A small image captioner, trained from scratch: 6.63M parameters.
Rows from block 2 of the text decoder of a small image captioner, named by matrix and row number. Rows with one number belong to one neuron. Each number is 128 + 32 x the weight over its row's rms, rounded and kept within 0 to 255. All counts start at 0. Numbers have three digits each.
After each neuron's rows are labels from the 100 texts, of 14976, where the neuron reaches its highest value: "fires on" is the input token at the peak. Only what is clearly more common there than usual is listed. The data: rendered scenes of toy objects such as cars, trees, mugs and chairs. In brackets: how many of the 100.
# fc1: MLP up (decoder.blocks.2.mlp.fc1.weight, 1152x192), inputs 0-47
# fc2: MLP down (decoder.blocks.2.mlp.fc2.weight, 192x1152, transposed), outputs 0-47

fc1.228:208132144131147149165125119146150137118186126196131141067147116123093119155119107147147119126131136131131118166157166113123152139148088160104077
fc2.228:111155170111116142102144067152199167139092149120181130120081132159132120114141111118160115088138158079086115122138139115135094134120085164153128
fires on: "glossy" (75); "matte" (25)

fc1.604:148165213127094173150100115086104144148094180124143159082078071077146065156108119129162139182118166115115073151144101147201143138144149192137165
fc2.604:095151099126091047081126117092134181084100103129140203125140126153091129104154182113166150166157077124134082113043114129167118122128123143166137
fires on: "ladder" (7)

fc1.344:124128090146135182114141164162197124145073128140093089097152155203141168051102155174131144048114136112121096152133069221175172149102127079149164
fc2.344:122150149153092086077144166100170113103050124117090166117128140177116139093145174120147121120117080156154102076183063165190153112152156092185161
fires on: "blue" (14); "orange" (12); "pink" (12); "purple" (12)

fc1.615:093117088132102132113193106092085070128148107087104119186123133095138084155141190165157121128168161103130146098087133085161164084096149133142130
fc2.615:119133159173146090091113054104125083127099063153201139141082088139147181062177127113121117090106152135154133155196152111117100151155101163088040
fires on: "black" (24); "purple" (13); "green" (11); "grey" (10)

fc1.719:130085163212081127161159143138131120077065165122131112127139100180167160160092135158113115082116156184120109097166169171142138134117128111141184
fc2.719:080102146203144119135148101186136156129110196064090113155139143157130161154105103126124148151083192144131145169169140125101115131107134046110173
fires on: "teal" (14); "purple" (13); "blue" (12); "brown" (11)

fc1.683:080081143142133070125134130116124073129117118191174092128151163086068114126135159107149108149142230177095110119132106135096172125101151146102152
fc2.683:105150166103122080050187135125117107147134158141148126133139106140151150144179185167140135078122146117141161106121125145078121122181169149137135
fires on: "of" (100)

fc1.767:088202153201148113168176117136134090180138112074097068122164129113133100147093130166175075129112111136103065150116106121183116115154091129144132
fc2.767:100147132086190111149140093108090161124110141147099162125133152158122127070149096171145087105096084160166120133146142092167118120110143115064101
fires on: "ladder" (21); "pink" (15); "grey" (8); "purple" (8)

fc1.658:144152066107142164073112094148059144095107115088154088141113153100120073097143151134122120145150104087116082156129145162104112147156147138091140
fc2.658:110090123128144083103110153148119128088136118097134126099159207122132093137115041116071157108141105140085119137166091109088126143116104106130173
fires on: "a" (100)

fc1.613:138148143108132075163113093151083144139101110163157156128157123121163145146173171144130149200106111109150192132133124150125136154137173096131062
fc2.613:155164126130142149163118112186112093111164162085138129178137162147118153134113122151145111101202181133151118074154073072123140145153108181129109
fires on: "white" (27); "grey" (16); "yellow" (12); "pink" (10)

fc1.620:107086115155144121159165114124111123169173139176083141107120111134051166139080113101103093152133166124151081117093149128142191152153160069133150
fc2.620:176127105150095098139090100128098137158102136086195101116161140103165144105147145087172131140168114088121131156140100122123097158165132137166106
fires on: "cream" (13); "table" (9); "candle" (8); "robot" (8)

fc1.614:097070177159119114106064115162132122107073119118118143139127114101125109107165102075130119239160160114156115145152139127154111181166125130159155
fc2.614:164219159196113112195095124118132127082156139178155141104117094123088133140120149115116139163168138172133107182104097165128081132134108127157119
fires on: "matte" (27); "glossy" (25); "striped" (19); "checkered" (14)

fc1.740:097117071124156088143136126115109158130142064120142141112122144079144147167105129167075161097147153100088126163082138100171157164111137098128170
fc2.740:153090156112108131168153154151121131160145112113129151077164175129107143124133110114121182100116147117166116113137128156117094098127118176135180
fires on: "to" (100)

fc1.45:194052162173098192100126106153190147175065067180111146146146133120112100108150120092095119104132128120182153158132150160082143195105081121068141
fc2.45:142144112144126098126108131159190132166114149144162119145141110157109065127102090080092122199119122102169092121105169101134121135056117178117148
fires on: "matte" (57); "glossy" (43)

fc1.33:117167166110088147135240169097128054172132137086137109175138152105135167156087169129130155092136132119109112150120120136164151116075077048084097
fc2.33:115164129131113161130149149136148054158081169100109060226112154120106145129062185110129157072100163128104131128131144140127101105068134104062094
fires on: "white" (16); "orange" (14); "yellow" (12); "pink" (10)

fc1.730:084157143180092162122110071067068062166135137147175147147090179160070174072074113163151142134113114117123162153108101127106177146129094114108192
fc2.730:141101136080098186097130148128154165075160101107159056111150150093094143103108190180106122103105115158117130120123146055131092104166143065109119
fires on: "ladder" (15); "rocket" (12); "table" (10); "candle" (8)

fc1.200:124085160129143161145152164142108125148158165152195077145092079131133131148106131153099096161154143102141151140107140134165140142194125109161091
fc2.200:150102090088123113182128103099141112162077147114058101158095157117092096096144130116095127048169126086130116074138125119148047058135139122079090
fires on: "cream" (32); "robot" (13); "truck" (9)

fc1.428:121109093128182123249134111158125136138110111152110084125112159073060064120084085125173096124134125081104145091122134110079118119107131118095147
fc2.428:181116108120121089191174144180133102075090175161201098132084134114110115180091144108131127126102097135144138149116081149120072096137165074153152
fires on: "a" (98)

fc1.395:114145157169135054133146117097133147136076139163135116034064081101112148133098104152162144144122130097135116141130120165155187188154175193085140
fc2.395:084146180111139174134135098122178183087146116148148127110106146100076134131121153129097096060091139134109150064092144088087065163137093173169173
fires on: "ladder" (10); "flower" (10); "robot" (9); "table" (9)

fc1.488:118139135117155094155140212116126094117164071128150134098147157164123168103166161170128145159116124118152101159143112132120108129098111151158154
fc2.488:169093117108082149104190127147085125108100080090133147072151139120141102115100127152121114139165123107176140151100132103128082140109093122091201
fires on: "to" (100)

fc1.182:139110105128127163084105134131113107111129105098140139153083114139175134167140092187182113178118186160130116167115148146146118152112131081127082
fc2.182:145168087129148146121102101103131112121133162111144156158158181113167145092108187107121104101121103095149103132113181121149103104188095146108091
fires on: "robot" (34); "cream" (30)

fc1.601:110127100099095112148119103153158127150087177126059124141147111101124153138056120175137125118083165096146174153115167139084116118136152037091147
fc2.601:132092161075116099108118099154088141150163141181139159124136159121098118144198173142147158154166100154160165127109114084172144094159092104151138
fires on: "robot" (25); "flower" (23); "airplane" (16); "candle" (14)

fc1.296:090083130120077155181128106126149093095130137157130112134152075151117135076139159150155133151151146107104112150111115120101109165166136185109166
fc2.296:147103103110135145079129091142158187126119194068152101160129103165101122139126160138084095136116135166080161117154173148142160105071104093170159
fires on: "to" (100)

fc1.225:148116143147106106115103152118128188111082135196123130149115094143155134100158145080177124134155104118154150133056148136093124106186147136101129
fc2.225:102098126131136097150095143133075103120074115191130112129154111160067145140123132124105098158159117119153146082138155145177163136139114167066139
fires on: "matte" (50); "glossy" (44)

fc1.649:150121171095127095117180125116122111141145137180137215135082121152181112120140090109099145166142131210155104091142179126096077137114202098073164
fc2.649:111136126113130156128100119122133129139136081097130059130153133091122136093133137085102131135119150101110123161144111125150118111147138123103133
fires on: "black" (14); "green" (13); "purple" (12); "yellow" (11)

fc1.479:104068146138066129127171084162112112135108122150179114107142112133063149140164146132117153160175152134076120049110113138136170147120158116116128
fc2.479:096140127120156095151150181148143109178042121131140106142068103114106131112161119067117151118147130154116178147075079150152088095077074126068116
fires on: "of" (100)

fc1.419:143104164122146117106118116157185219119075099136119167097104140147170099196124134193141105189161153128121188207095108143160105139090165104155114
fc2.419:181072131115135156102165116152125132111096138109157122099095104109139154029148124136163128122155126117102107097097128156124167102071128125074094
fires on: "yellow" (15); "red" (13); "grey" (11); "teal" (10)

fc1.590:103099091172125129134119138082161108165179184157134083142072112128157081166108099102139165159093084132074152160125127137107161134129155108131152
fc2.590:124119101121188128062116154142158204178109158084180110103106130083143104140147072114199142135093159145080120110103153115124185091118116100157081
fires on: "yellow" (15); "orange" (15); "green" (14); "black" (11)

fc1.533:130115107102147158112186060112158180140153112192122174155054198138095068153123124149112092115129131102204108129120125115144113127136176130160137
fc2.533:134158167142142101172087059070157139167059112161113162104099119115159141133097117116160156115177198120126177107137133141146142105120129127185159
fires on: "white" (13); "blue" (12); "orange" (12); "yellow" (11)

fc1.29:130197156106196205107152080092084113083133179201067099108090125120164110097091175162110122125108127141114127148199115134131162141155177090129134
fc2.29:142106121165105081095133185202039096181123130093159076153164173101152139135115081100156081073138129175153128130110077155154127106118128194149088
fires on: "matte" (48); "glossy" (35)

fc1.659:083142153145108169165068199153100097134086108148152118157148115128106118156060120166110065120132151139112128105165117136149117109195149136159106
fc2.659:131100105124157159130155108151138179076082116142084233191125123155127053093148130083162161116134126152098128159069151124185121152174107163127130
fires on: "grey" (15); "brown" (14); "orange" (12); "flower" (11)

fc1.628:091169172173109179117160076144100075060102172129118133116141147114133064131130114084151129161154090149096115132131148129070151172101154137075138
fc2.628:149140155154096103167141150161175134079145133101198176108093068086098152140081120067161106083172111124133165186121108134122173130119144184125132
fires on: "teal" (15); "blue" (14); "green" (12); "pink" (11)

fc1.97:085147163143123126138148158056127079103117078119113119085167149169156151124111170119079108097081147051131097140132178120161160041089132111133115
fc2.97:090135150159105149166120109070138066082070084179108147092255108111150140109069155155119086082103115068128069130114171133141136107088172143146102
fires on: "grey" (14); "white" (14); "blue" (13); "teal" (11)

fc1.555:111167068121152122134159117175093099175157151082134102121090126121163133116114127182096143126141092123104125108117196181145110162165147098116197
fc2.555:081156109068164186164154109141139072125136110082093130080118090152141150138132136167062138148114162110111161087137129096143125113122123036136127
fires on: "yellow" (14); "car" (8); "white" (7)

fc1.79:120133070097092109198155093102116085134152086110129122101139109146099127107147151110166135077141141063098133102134082146126072147188122134108201
fc2.79:132159130156144157127190110176093150117107136119126102146122171123140131152150122126119159101078146109111123158178162093146118106171100072164156
fires on: "grey" (18); "yellow" (13); "pink" (12); "blue" (9)

fc1.375:086158131186166180143093079115123118171131183117153178167120119138082159158135160102082140193148205175122111146100077137156076138113128142104064
fc2.375:149117168109142206136111117191139130107136082191111134195118117139124149139162181119114138131152077126172171130095133160157104114049099139093119
fires on: "black" (19); "blue" (15); "pink" (11); "yellow" (10)

fc1.148:103139093194072132179177127097121087102100140098177117157063179083085091126144187128164144123103145147095123131136164093133169147152154097100127
fc2.148:153184150166152167134112134114118107127076136174111125123168192151090165110146119099142122153115077110126109121152120151103158137107113141069156
fires on: "teal" (18); "grey" (17); "blue" (10); "yellow" (10)

fc1.102:165156117068119147126177098098063176117148143147174160159128116132112133134077087148167119141067130080185131122090122146130114089144120106117157
fc2.102:178143084062154140132212119114181129090109171101107172138121074131135143166121104078176119135048132130160195053117119111089127128155136145099130
fires on: "an" (100)

fc1.144:125140113132096137112125113086077159082148134171212117161154153124104092139130122077108081143142094162146159104186132099107122160133105135138204
fc2.144:169180148165098079158140105085134164120086112184120171132155137171122120168135103138103118101132145213097151084131099188120084118086117136111125
fires on: "cream" (15); "truck" (14); "tree" (10); "trophy" (9)

fc1.175:075107179093150170121115133152107148093132131076104110104143113158124139117149097102124099152140131101035169136135131144143082115129149103063132
fc2.175:112173125064173095109105137111122168096119053112097066127156113126142162102114092152156113137145127129101171116138139148134114122117074143170113
fires on: "white" (18); "teal" (15); "blue" (11); "grey" (11)

fc1.565:091109094118120159137100190135117147096129142093135145080138197094166153165089103173131089164138155073138087095183121091108141129131155084138103
fc2.565:125109177137131115065119139171100086161097153115199137243117173126133110149150212096146147162169159095153202130156121110181085174124155149138085
fires on: "cream" (25); "hammer" (24); "flower" (19); "candle" (7)

fc1.71:154176139137110141118141162087180159116090131109102112145184156142148088121089198141069088008132120094093111107134086185155205103130129164043164
fc2.71:143181136161100107131112127161117177101106138107101166113130136127139155094105192148073123113107195042136114099137082144137124114139163100139128
fires on: "grey" (16); "teal" (12); "purple" (12); "black" (10)

fc1.243:114134066162168113126097093122144144142105160055158147104124156155111188171149192118111095061110140098119177171117147175107168120095164116176167
fc2.243:198092144141126048131112095075156114150086115070113196184155165125131168162125170125109183109105097178106149114159140077114127112092115086079125
fires on: "teal" (24); "white" (17); "pink" (13); "green" (12)

fc1.362:149159129078093177091083138167125091100118093131100112091136120098113097079162106190083133140137100105076109124086147145163156106112135108136157
fc2.362:173103127133143084208192166137159140135173091140160164124130161126162099149157141146124115119095089118095166119165078114147070178169106146112157
fires on: "white" (21); "grey" (19); "yellow" (13); "the" (9)

fc1.512:178161157119120109067183149110152165141122136142135173119100132143083133135133044110179131193187097154131101111083117177076155173111117115149139
fc2.512:134156173113155093115127133137093113126130172101190100097108111105168146061158106107163176150103102130144115105075105163090165134086095124126095
fires on: "blue" (14); "green" (14); "orange" (12); "pink" (11)

fc1.753:135145149129124128174092098109087204155093142097112089144136150074127166144099160093159090140177130122157076132098180134098178126071136107135147
fc2.753:099165127121162153160160119168135095152044106120119143166092134091099094106131106156111133132146097132114095116107098100105174172128126134134149
fires on: "pink" (13); "teal" (11); "white" (10); "grey" (10)

fc1.34:140116130193156151126111135094109124141122117112147136121104212081076143152134218137149100090119159078124161114095115149121185092156144094114162
fc2.34:159099119145120058120124135085182171136091116112124144137126126086128106168110146133160163112078097174205161059087082128127165105165143047141171
fires on: "black" (27); "blue" (14); "teal" (11); "white" (9)

fc1.734:094129153123125122092186187177144138109096142144091113116137139092100175160128093148132120132075131045215088106156150154120075164151127071146129
fc2.734:141115121114165090185175119129105067150121144113125115123121150164149142134173091096073158104075137153142108103134132103156116156087123108114173
fires on: "an" (51); "and" (11)

fc1.352:186123091149103170068140159163190154135113099068158103100119138143134111138100130150207127136152157129133071078095136173120075163153146152105091
fc2.352:147064161107139107163131146170168169120087171162109139126109090088037143146100085162107146111142150097093115195154155146164099133133101154152088
fires on: "grey" (13); "pink" (11); "black" (8); "yellow" (8)

fc1.317:115174156127130079152156092086139131077131158140127159130162092071103147116119121167125096169099108125128137100077094096113132056115142183120145
fc2.317:211115174079096112139119111118149150176058144114119086165107107125102140162145142120108112113124062128137149108114121103191100074115047130184129
fires on: "teal" (23); "green" (12); "purple" (10); "grey" (9)

fc1.669:145095163172105113143081149118103148103078083156142132105111151096097134160080118108153090068121172140155152146134126139103136048195122139101150
fc2.669:114117135151139084181115122125115170078084153132121224089081170131123129069118094162101120129132169140107178138091155089148171119128127135124138
fires on: "pink" (24); "blue" (19); "white" (10); "purple" (8)

fc1.245:116107162121058129107140137132131152124157072125117159095194133138122118084157172088085108164188099100099045160123135110109111117165137078072154
fc2.245:156130138095174117148098115147137147093113153111143158127164141105093139104109162160099137141076123187143171121075132095116145128068140187156117
fires on: "to" (100)

fc1.186:117156135131149173144076156119102065152156112145172177075127098185086110083128126144138111161114128112122114099152152174160116053102153150139104
fc2.186:154077106059182144151149077165075146170169188087111117086097145161093125088160095127172135104214142210127095134122144128141189106132171146154116
fires on: "the" (100)

fc1.629:120103096098096132142153050099093036116135087106141197100125094142102130051133129149177135096125144096112121057091130110119210117094162161121162
fc2.629:148168128102129097069118113105109147086119144133115099191152062122063131125161139105122123129065136128209129134160088124139126127117086120181144
fires on: "black" (17); "purple" (13); "grey" (11); "brown" (11)

fc1.435:069093139101095138128184111162128096156080157153212144147101147157090121182138135110098194138121172140126119156046165146108119178082133126069120
fc2.435:146081124145153136143159191184153109170151162086166105134080169138120121132151120127101153090167130133153180117109124148165086106108106100073092
fires on: "of" (99)

fc1.252:160184107161146155121125083119074047080113112160123146135057125078142113204151152142134126141086147120150087136058117131108182111156135113091171
fc2.252:122096095113106077208146101109172152134149154138118110115114070140114175084140092129117109107181154177130127123181152120150122145135126154127086
fires on: "an" (99)

fc1.11:190103147134158187173107127106098141164112103222190131112127134164068133114163137159145099175153168116148168117118163129139176178163142158155060
fc2.11:107109118114138126141174116176168135134136147140163111127185130112106099121119137143150136128108133164156139098125158077141107143189119083124065
fires on: "glossy" (75); "matte" (25)

fc1.684:070131102078128155120114174133113110135126102178113119125126113107123139151128163186146123149086136081126074107162132176079163115131174055128133
fc2.684:144147170124057099137130118153099142101105135104119142158119161176171134182120103099143111130200078121147105141136080171144139092150162132153108
fires on: "robot" (15); "airplane" (11); "boat" (8); "dog" (7)

fc1.189:113150086135079118171104108105159124121103120164129168084125164068106108128050070118162128119122145142080128156164141085135124182094137124098176
fc2.189:084102093162129148122172164127135185161089174143131176090113108107145095141143101092095145175206112104110153115132104167176104125143139183088157
fires on: "<end>" (18); "tree" (7)

fc1.133:149166089060099131153157114110091114071117116125126124135120129135114145137111108101145082093070140092164141083133179159117142066181144068085190
fc2.133:170138117102133139126181094135140112083133150122175156166138088145136118175112073050163102101058127134202139078141129104126161155160138134124113
fires on: "an" (100)

fc1.63:093114107144122174125114118157103050096178082148144086115140209122118189144115124110088116198138172128139127113154067104158133116077079122142105
fc2.63:076112141180111192165140110146106084112177150126105111103156155087114145095087131076055169151127161093196125121138090113154117130129102166150068
fires on: "blue" (28); "orange" (22); "teal" (13); "red" (7)

fc1.98:110115146087082170181131143112155179166118096103163151163113128128154172122063093115168154155100149113130063123197122127119144110077135122115143
fc2.98:166136142167175165113083113176080157177144069070148156137144143111158190133131162091143101110080125114144144154096145088148101176153049138147153
fires on: "to" (97)

fc1.355:127134082121104128133109109175120158136065107152129173144079133091073190075123082175136152150112112121155108164077106134156186109165126125131149
fc2.355:135112124154119114190119138121125054163142173082129143142178131087111168098097123098159096147153214072151109134155157115135205170137162171118137
fires on: "robot" (11); "hammer" (11); "dog" (9); "barrel" (8)

fc1.246:080124090143126137134075066107054174144191108146094232143074127123148171100132133126086125138089153083089117089101160077135108179156138123128097
fc2.246:081128127115160170129119127118161164114078104111075146159135152155106121109186131138194178165144150120113130179093173148112170122146134127085057
fires on: "teal" (16); "blue" (12); "green" (12); "red" (11)

fc1.40:142150112063137137102140154129110148147163127116111218138160179107105197086118154081107168153070152060147110152138150083088089157131156167149123
fc2.40:107091092150128156151104118094174129194140145175154141105126124137096168093189111142137144112060157128170107090124099096170104148092142193138128
fires on: "yellow" (22); "white" (14); "orange" (11); "purple" (10)

fc1.640:115106049103182176116117117081127202119135146137135150084188095158142173173145149171172090116145132074101139097153204114167173158152095136142077
fc2.640:157145168147142159042133107126126168152156136082128154092145108155092121085149093076115110125117101118138109112114151149135083119117077165177151
fires on: "glossy" (51); "matte" (21); "white" (19)

fc1.255:122143105164115117049102100149162126121091088110148142113186180099084124133098117206142191167089117086125090121126112097107158120104151089159101
fc2.255:116110142113103123144107131187127124143160135179172135194130136139095111116108119134143181193165171077126140082159178199145136140185039141101048
fires on: "cream" (22); "candle" (17); "robot" (17); "boat" (13)

fc1.561:092127087158151173129170173155138097060131124124141129086142086160137148178156096115158161131108109081165065140140106145141129203161099144132110
fc2.561:171089178116170117138201107144131147153122171105143147154125050137106107103134111101147132128148158140098113121140143104118132104161084130155114
fires on: "yellow" (28); "green" (19); "orange" (17); "blue" (11)

fc1.596:109138113091124107144102169163102133131145217166168128087137123139095092166129107181082101167147149151111199149154135116136113104141106113138143
fc2.596:141143109153161091188151118121213152113170160159056134103108154133101163110158118166125111098118171107074079152125131106132116092156143138141138
fires on: "cream" (23); "hammer" (12); "house" (8)

fc1.240:116104121095139112116138167162169123185176135080083140066108146140109109148107113117195140164164079134188064152100134071128134133127181114105138
fc2.240:084157141146148113171109087104123132198112153135092137140114147098083078127165200086176100141130117104173152160132102101135149103148137144152084
fires on: "white" (16); "orange" (15); "yellow" (13); "black" (11)

fc1.685:107138136120099107105187103138101105155092111142116120095120141123105138199160119142080181124155186100134108182135167128166100146154144119139082
fc2.685:176110131140134133142111089130103050139038176134136113160126108148118151078123184133199095183102153107168096125127122121108068092114108199134167
fires on: "of" (66); "the" (11)

fc1.705:101168087161175121146128165076094110091079067158140154121081107095115140157115063145085110142175096141163084095163086137103153128172151096129167
fc2.705:161110164152094116176125139128159124162159181139150092149101137110110135123153152068177180135127108086146170124115139082184154119084133197166143
fires on: "cream" (13); "and" (10); "trophy" (8)

fc1.500:131156104145083211107102153105082083148077168125085091098104127177123140150157151107150151032164145148119110109167106147128125127151134110143120
fc2.500:144165112142099117121153152102109134107082123126133129115149145137141128135127133124145162117138130109119153100171101137192128164128130106143192
fires on: "yellow" (18); "orange" (17); "pink" (12); "purple" (10)

fc1.149:066152122148093127080135113106149138142127067146110117107178143129091100143096123093083193219131140168089082102105114042090110098170152156112181
fc2.149:135150169146165157160109143108161169165142181147165145127155111109115092118134145143179153125127125114158122130158193208130155136086095179159098
fires on: "matte" (34); "glossy" (20)

fc1.531:079200108117135154138128116094157151134130114158153159078194155139167093208092121121092129168108135126128096141102117168101096137176122096100194
fc2.531:111120130096152140188067123145193171155133147124127131127146116149073096088167098085121164140175138140121137103155139133151146133098165104170150
fires on: "to" (27); "dog" (7); "cream" (7)

fc1.193:043099118100146125128118088129088144103079095121128130125156088080083093120147115140136128136167076114135182046130101104122089156144179132102183
fc2.193:143125120116146091150137014149136076058109169183121116156137151125152161103080146085108137167138089164122104135179122095123066139119123140130109
fires on: "black" (9); "pink" (7)

fc1.460:163136125163110084127129090160105136117137110057106129103092141181119174135067097104118138136082129167117116100097140127126139114108154150180088
fc2.460:138104141135108096143147086119153091099129124124100117089117114154105110123124141133122122165052124133089112127146158097140130139098177162121147
fires on: "<end>" (48); "pink" (10); "white" (7)

fc1.715:175157142135122154101099106067165119143141104156166110097126123122165100153112123078161123114152116128163124164103127119140176165142084149048140
fc2.715:178093089125072107170053124143105186123087116196147125124116130150130070132147112072125119102143114129118085117145110177112108136112169178165088
fires on: "glossy" (53); "matte" (47)

fc1.477:170163126055126118164158129161102116100086109165100100109117128131114133158114102120149093108069141113159144088137141184099107083173171067100175
fc2.477:165126099124117085154158138152110110118093161170151136193131102134181149141101075091201109106024137099198127067161107132101158095144140147132144
fires on: "an" (100)

fc1.421:112132168140150139109146134133107099095099130116192171157126094179128144139086040160158169147141124085147126118141128128160122192167126107089043
fc2.421:124078100135079110145151171188163165151175178079163144107091132106152153155117185139110115137088138146130077132091104142094141124187166153192118
fires on: "ladder" (29); "flower" (14); "table" (11)

fc1.665:106088095110092156133133116156164143151161114139114090074105118085139080084176126169134130119058141083123159114135080123117161116184113110061116
fc2.665:098141102120146185126115125081104120131121186121145107090113156114194087134118113145153150139154098105139132142152144158099145087141096144121115
fires on: "a" (39); "an" (17); "orange" (13)

fc1.641:125138080119136155107092079142083157115074153148160145174132143142166099135146148188110102168143195140107111131148105142137074125088205123084197
fc2.641:125082131115078105043089166092140137138152078127093162156154145134053125105186123114172188137056115111156097154111120088065147066117123122106141
fires on: "white" (20); "pink" (20); "teal" (13); "blue" (11)

fc1.312:079081151101133141169091075147150161082113170195114170141136154139155126164139100136155150167133176095089152131196153115136119148113132114099136
fc2.312:084139186131108125130183080114144141162110095094150114061107132222126119115113159166185144131129121169108080131167120119078086091112137105110130
fires on: "matte" (47); "glossy" (31); "blotchy" (7)

fc1.724:115117165068135125117177062138097082092069108175156124119097115150092168133158162123136112155145140141132094097110104159151154155172149118120153
fc2.724:096160128114157092138161175161141076172066135124183136149110126124121128127177137089117154088158144153129154146094063134147094119122085152116113
fires on: "of" (100)

fc1.377:139162102096087096113112062088129140089154109165128127102120125116131173149078144095160072140099127176149164099082141107087083078136143120108138
fc2.377:189157160163099110159133170152116110171153141114140133128126127083136123168142091065117118103132072147155166108106122100157158108161135139117118
fires on: "an" (81)

fc1.10:141156150117117104131126091112095148114147067172095109096101143122111156114151179176103112135161141112193123145132136188174144100115149105108139
fc2.10:072126098076091122145091103166129124126076076094120160136104170130113177121134163157111141140076123090196162145092116175131108117118113103083095
fires on: "black" (16); "blue" (15); "purple" (13); "red" (8)

fc1.602:157110126110141132072117085125091113175176142141117149088129172109124157187037125131136122176124130094126139137111146116136157168086160105097133
fc2.602:128123125141098130103150157139190103100170131121162138099139151114112126120136170070123106113153121156134202116137144087092107063178125114116146
fires on: "flower" (46); "ladder" (14); "robot" (13); "cream" (7)

fc1.575:088111126117112098220150138174121170076121144092096108091187142065130130156087145109084128146076169138143179145170152083066192134161106074123155
fc2.575:126131115137069142204115097121093133127111184136101135094173175179110150179099106164091083109106157118196140139135100147120093077143125100164135
fires on: "teal" (21); "white" (12); "yellow" (12); "orange" (10)

fc1.494:130163125120154131124098103099092153078151196100153162168130195127170085115196144114125043183174120131141120153163100116105129119128141141156139
fc2.494:143135130147134115144198150091145148146111161206155146088120086142103111181148133150112145109111101162129098068105150130073147130105113133140171
fires on: "flower" (16)

fc1.318:138154124136104146110093151107135152142149152122137116104110105176128059157183174097129130119137152092188116110144154120116196137162189075155125
fc2.318:101122140125168092140132167119143180086138092102125145150176122076138151128103155183178142142097157116054190086087150169113129105062150190143107
fires on: "robot" (10)

fc1.532:139142085139104145112121117118169112100149115155107106073138150147109097096158174119169127124133122140156110066178098120155131126045185140113060
fc2.532:094129183080120152152162090111098086111161137102143137103098114143084131139153173123119138114140069141136122152084134147137147173108128100102119
fires on: "the" (100)

fc1.481:115136146173171154171147092124148132105152158103099155097142144141161061084096108173096078106174118211141170100130115086164127123151150129117052
fc2.481:163173132099140146120129171070158156072091123126130111080067087093155130091153076102047121087208080158111120145130136073133133095091122077116131
fires on: "robot" (8); "ladder" (7)

fc1.164:125142169122156154055152130087120135124160088153089114097148151132067131143157168129038136076044152049110125136189124203202167077116122138095128
fc2.164:160116116094119101136141148065120138126132067169112178108147109086122104086137173143069219116134108089171116131116112107162159121167144093124116
fires on: "yellow" (18); "grey" (15); "blue" (13); "white" (13)

fc1.230:075158082147088110125087084128109130130065090123149110162140101114087168131157202095171100072180138073136142090198159174104173105103150099175152
fc2.230:116152110134121104119050140151126164169091122114103230106116113098099149166115140162115121079125105136146106142123110108182098133142050106163134
fires on: "grey" (15); "green" (10); "purple" (10); "blue" (10)